python train.py --train_examples=203450 --color_jitter=0.4 --method="simclr" --width=192 --lr=0.0012 --batch_size=256
Rows from block 3 of a small self-supervised image encoder, named by matrix and row number. Rows with one number belong to one neuron. Each number is 128 + 24 x the weight over its row's rms, rounded and kept within 0 to 255. All counts start at 0.
After each neuron's rows are labels from the 100 images, of 14848, where the neuron reaches its highest value: "patch colour" is the nearest of a few named colours to the mean colour under the peak; "lies over" is the class under the peak. Only what is clearly more common there than usual is listed. The data: small charts drawn from random numbers. In brackets: how many of the 100.
# fc1: MLP up (model.blocks.3.mlp.fc1.weight, 384x192), inputs 0-95
# fc2: MLP down (model.blocks.3.mlp.fc2.weight, 192x384, transposed), outputs 0-95

fc1.47 [108  98 137 168  88 139 179 105  97 118 123 148 108 100 147 122 133 109 111 110 115 113 131 132  96 147 157 140 128 106 122 140 115  97 127 136 121 136 138 106 164 130 101 103 117 137 106 102 163 128 153 163 128 147 124 131 125 138 144 104 159 128 117 154  84 105 150 118 156 131 128 147 138  89 113 146 108 167 109 123 131 118 128  89 141 141 102 149 153 131 125 147  85 133 145 118]
fc2.47 [116 105 108 141 184 114  96 117 119 134 145 111 185 158 119 137 125 127  98 147 131 139 118 128 135 123 115 116  87 116 142 134 126 102 185  94 110 138 137 152 102 123 140 125 117  85 159 127 112 136 126 159 123 131 109 144 160 109 135 123 135 160 125  91 127 132  79 141  83 132 119 126 146 132 117  89 174 114 168 101 157 118  85 141 141 118 137 148 146 149 123 101 180 157 126 169]
patch colour: black (43)
lies over: data marks (41)

fc1.313 [142 148 143 173 141 139 161 134 138 134 109 104 101 119 182 128  98 125 144 167 100 118 119 133 122 147 133 128 163 115 135 175 120 123 160 134 133 130 180  87 106 185 101  93 126 193 131 130 142 151 138 124  94 143 158 162  63 102 135 106 105 155 101 107  86 137 107 113  97 119  89 114 164 110 165 144 130 140 140 158 111 124 167 146 120 110 111 135 142 132 120 125 134 172 126 118]
fc2.313 [ 81 122 160 129 122 144 155  77 103 141 134 105 173 129 130 119  86 111  98 131 110 116  93 143 136 121 180 129 121 138 159 125 162 120 106 112 157  92  93 107 136 110 145 179 103 163 134 104 132  88 109 148 132  95 167 124 153 123 122 153 103  93 114 126 102  97 113 111  97 129 121 151 130 118 142 129 160 124 103 154 140 170 118 101 118 136 110 146 143 164 132 140 174  81 141 146]
patch colour: grey (38)
lies over: data marks (42)

fc1.253 [104  97 120 142 126 117 121 122 126 100 175 117 122 151  98 128 112 143 147  94  86 143 151 149  94 111 129 136 103 149 107 166 156 148 161  83 153 125  91 139 133 148 137 118 143 126 154 129 168 201 152 122 106 156 151 123 102 151 149 140 131 107 101 107 150 136 126 177 137 142 131  72 172 107 112 106  97  84 103 141 117 153 154 128 144 145 132 161 132 128 130 105 168 118 114 120]
fc2.253 [132 122 121 116 110 150 147 150 152 103 106 118  73 119 132 166 128 130 119 117  92  90 158 129 127 103 151 183 122 107 131 118 141 173  86 156 164 173 155 127  94  96  98 122 147 151 103 141 130 103 156 136 123 150 152 146 134 111 142 117  91 163 104 161 113 189 118  99 179  92 129 126 119 107 127 102 104 178 147 114 114 112 144 133 143 144  79 144 139 107 132 125 137 149  96 142]
patch colour: yellow (31)
lies over: data marks (77)

fc1.104 [113 109  75 138 115 103 144 172 136 141 141 105 155 135 149 141 146 124 127 137  94 103 153 149 143 137 136  77 130  99 131 142 118 117  93 112 152  93  99 119 147 107 182  80 201 121 125 152 100 136 122 153 125  98 146 140 107 124 105 123 151 148  96 155 126 182 142 100 122  92 171 114  91 151 131 101 109 121 123 108 132 127 135 124  91 133 160 119 151  92 132 146 129  77 103 142]
fc2.104 [166  95 133 138 148 111 116  99 101 111 138 118 133  89 104 120  97 129  86 142 147 132 108 109 155 139 123 127  98 117 132 131 122  95 125 169 117 103 162 149 141 112 126 170  81 122 143  78 150 128 128  88 131 120 167 111 178 138 132 164 138 104 147  98 115 141  95 155 120 116  94 126  93 163 133 113 147 134 147 110 132 116 164 145 155 125 119 129  89 200  92 143 106 151 142 111]
patch colour: grey (30)
lies over: data marks (48)

fc1.77 [124  96 149 148  95 139 166 157 107 115 152 101 133 154 105 136 114 133 152 158 117 140 142 126 129 160 158 148 114 132  93 140 110 116 102 144 138 117 131 100 123 121 121 138 145  97 135 133 122 154 122 137 138 145 144 106 152 129 162 146 120 118 118 132 109  87 178 130 145  81 122 123  98 162 162  97 112 111 158 127 115 163 113 174  74 126  94 106 154 100 121 144 111  91 137 115]
fc2.77 [144 126 135  96  92 130 140 108 132  97  88 123 121 120 165 121 166 112 128 145 134 130 163 136 153 132 108 121 117  95 107 142 138 147 126 143 138 138 164 133 133 130  82 168 107 142 134 110 155 101 153 145 121 119 152 106  97  73 164 128 122 149 105 125 120 208  97 109 164 169  84 121 139 100 141 132 103 133 132 121 113 122 136 147 144 155 106 122 129 114 118 104 173 135 127 103]
patch colour: cyan (34)
lies over: data marks (76)

fc1.294 [137 132 133 129 116 139 137 144 135 107 125 128 108 122 160 165 145 144 168 165 150  59 116 162  91 127 168 156 159 119 136 166 121 134  87 186 129 124 133  79 133 167  91 108 143 152 130 103 162 129 119  92  87 158 148 116 138 181 113 134 137 151 145 137 121 135 122 151 116 142  92 154 168  90 123 113 116 160 149 102 108 124 174 170 141 150 126  92 140 169 118 120 140 135 113 115]
fc2.294 [145 135 131 120 133 139 123 114 143 130 130 122 132 141 143 122 140 169 120  97  76 168 139 106 156 149 115 124 117 137 143 123 180 103 131 133 143 144 164 128 152 100 121 117 163 133 101 133 121 157 124 164 164 115 154 120  98 147 150 113 101 100 113 110  95 152 160 119 126 105 113 106 156 122 153 130  97 134 118 137 143  74 151 104 134 129 149 140  74 126 128 131 114 124 159 116]
patch colour: grey (30)
lies over: data marks (51)

fc1.304 [112 120  86 163 109 182 127 154 120  98 111  82 142 123  80 119 140 140 155 142 116 138 108 169 160  96 145  86 111 108 156 157 171 132 100 121 137  96 134 145 121 188 152 127 141 134 138 152  77 102 109 162  95 115 131 123 132 139 113 116 140  90  65 155 163 151 125 128 149 145 148  97  67 107 112 152 119 141 128 111 141 152 119 142 112 122 113 137 134  80  99 119 178  94  92 143]
fc2.304 [125 113 153 110 105 110 162 131 136 139 159 146 144 111 172 126 134 110 123 106 129 154 128 157  93 144 145 166  93 148 122  74 129 115 136 128 121 100  99 130 170 117 143 141 158 112 190 104 171 118 146 136 131 139 164  96  98  72 116 128 125  97 130 113  72 126 164 139 104 116 135 142 118 119 127 154 113 154 114 121 123  60 179 153 127 127 107 134 143 128  91 125 138 146 130 149]
patch colour: grey (47)
lies over: data marks (70)

fc1.240 [125 183 151 153  97 171 155 111 119 153 115 148 131  79 159 151 106 136 116 190 131 104 101 137 145 178 122 137 137 134 119 149  99 136 117 143 140 153 139 127 106 107 116 108 151 178  93 146 150 118 131 105 109 155 126 140 121  94 149 138 121 107 134 150 126 121 126 109  81 100 113 125 130  98 145 142 104 117 131 168 143 130 187 140 131 115 111 127 152  99 125  87 105 149 140 140]
fc2.240 [126 110 142  91 132 152 174 114 152 133 123 118 157 144 154 159 111 119  99 116 111 128 114 140 131 125 187 118 108 105 167 116 141 114  96 143 135 122 123 119 129 161 110 161 124 123 139  90 119  93  81 129 129  73 159 137 155 118  84 159 125 114 119 119  94 118 134 123  83  98 169 135  75 110 150 169 165 104 105 146 143 106 127 113 129 145 161 155  99 130 151 125 168 116 153 158]
patch colour: brown (31)
lies over: data marks (65)

fc1.286 [143 139 121 167 147 122 172 135 159 158 127 134 123 112  92 117 119 139 116 111  87 174  90 129 119 132 150 131 132 125 161 141 144 140 165 112  87 156 117 130 114  88 148 100 142 134 101 149  70 158 122 136 138 123 120 131  85 114 143 138 122 139 130 166 137 120 165  86 103 135  79 101 151 147 178 138 114 125 111 140 128 156 194 148 128 142 135 135  92 109 124 139  90  96 131 141]
fc2.286 [113 119 142 112 107 182 156 109 148  81 115 116 140 135 174 154 146 129 152 118 126  86 101 110 153 106 106  78 101 149 121 160 201  96  98 127 188 137 166 100 135 155 105 151 110 108 128 138 131 148 103 113 128 147 150 114 168 133 128 163 113 125 141 131 133 116 104 149 146 174 130 138 161  92 126 147 152 103 135 112 167 140 110  85 145 137 109 179 108 104 158 135 148 169 162 151]
patch colour: grey (36)
lies over: data marks (47)

fc1.126 [103 104 137 126  66 143 164 162 111 123 143 105 161 140 139 154  96 141 152 170 128 146 141 147 120 149 133 120 144 139 114 149 129  98  84 156 125 109 115 132 121 183 116 152 162 121 136 108 113 137 126 129 126 154 123 100 152 135 140 141 138 111 150 138 119 107 192 133 135  91 108 119  93 136 120  98 109 111 163 107 123 141 116 176 111 136  97 113 145 108 145 125 113  54 145 132]
fc2.126 [152 129 117  86 104 137 138 140 135 126  92 101 114 128 150 128 140 130 143 153 127  93 172 152 140 114  94  99 136  90 132 149 134 141 141 135 105 139 153 102 123 114  79 141  85 137 140  92 155 110 142 160 127 119 144  87 106 110 134 119 118 175 103 136 123 195 111 113 163 125 110 115 126  92 137 117 106 130 146  98 102 125 132 148 156 153 102 140 124 111 119 107 168 160 115  94]
patch colour: cyan (33)
lies over: data marks (71)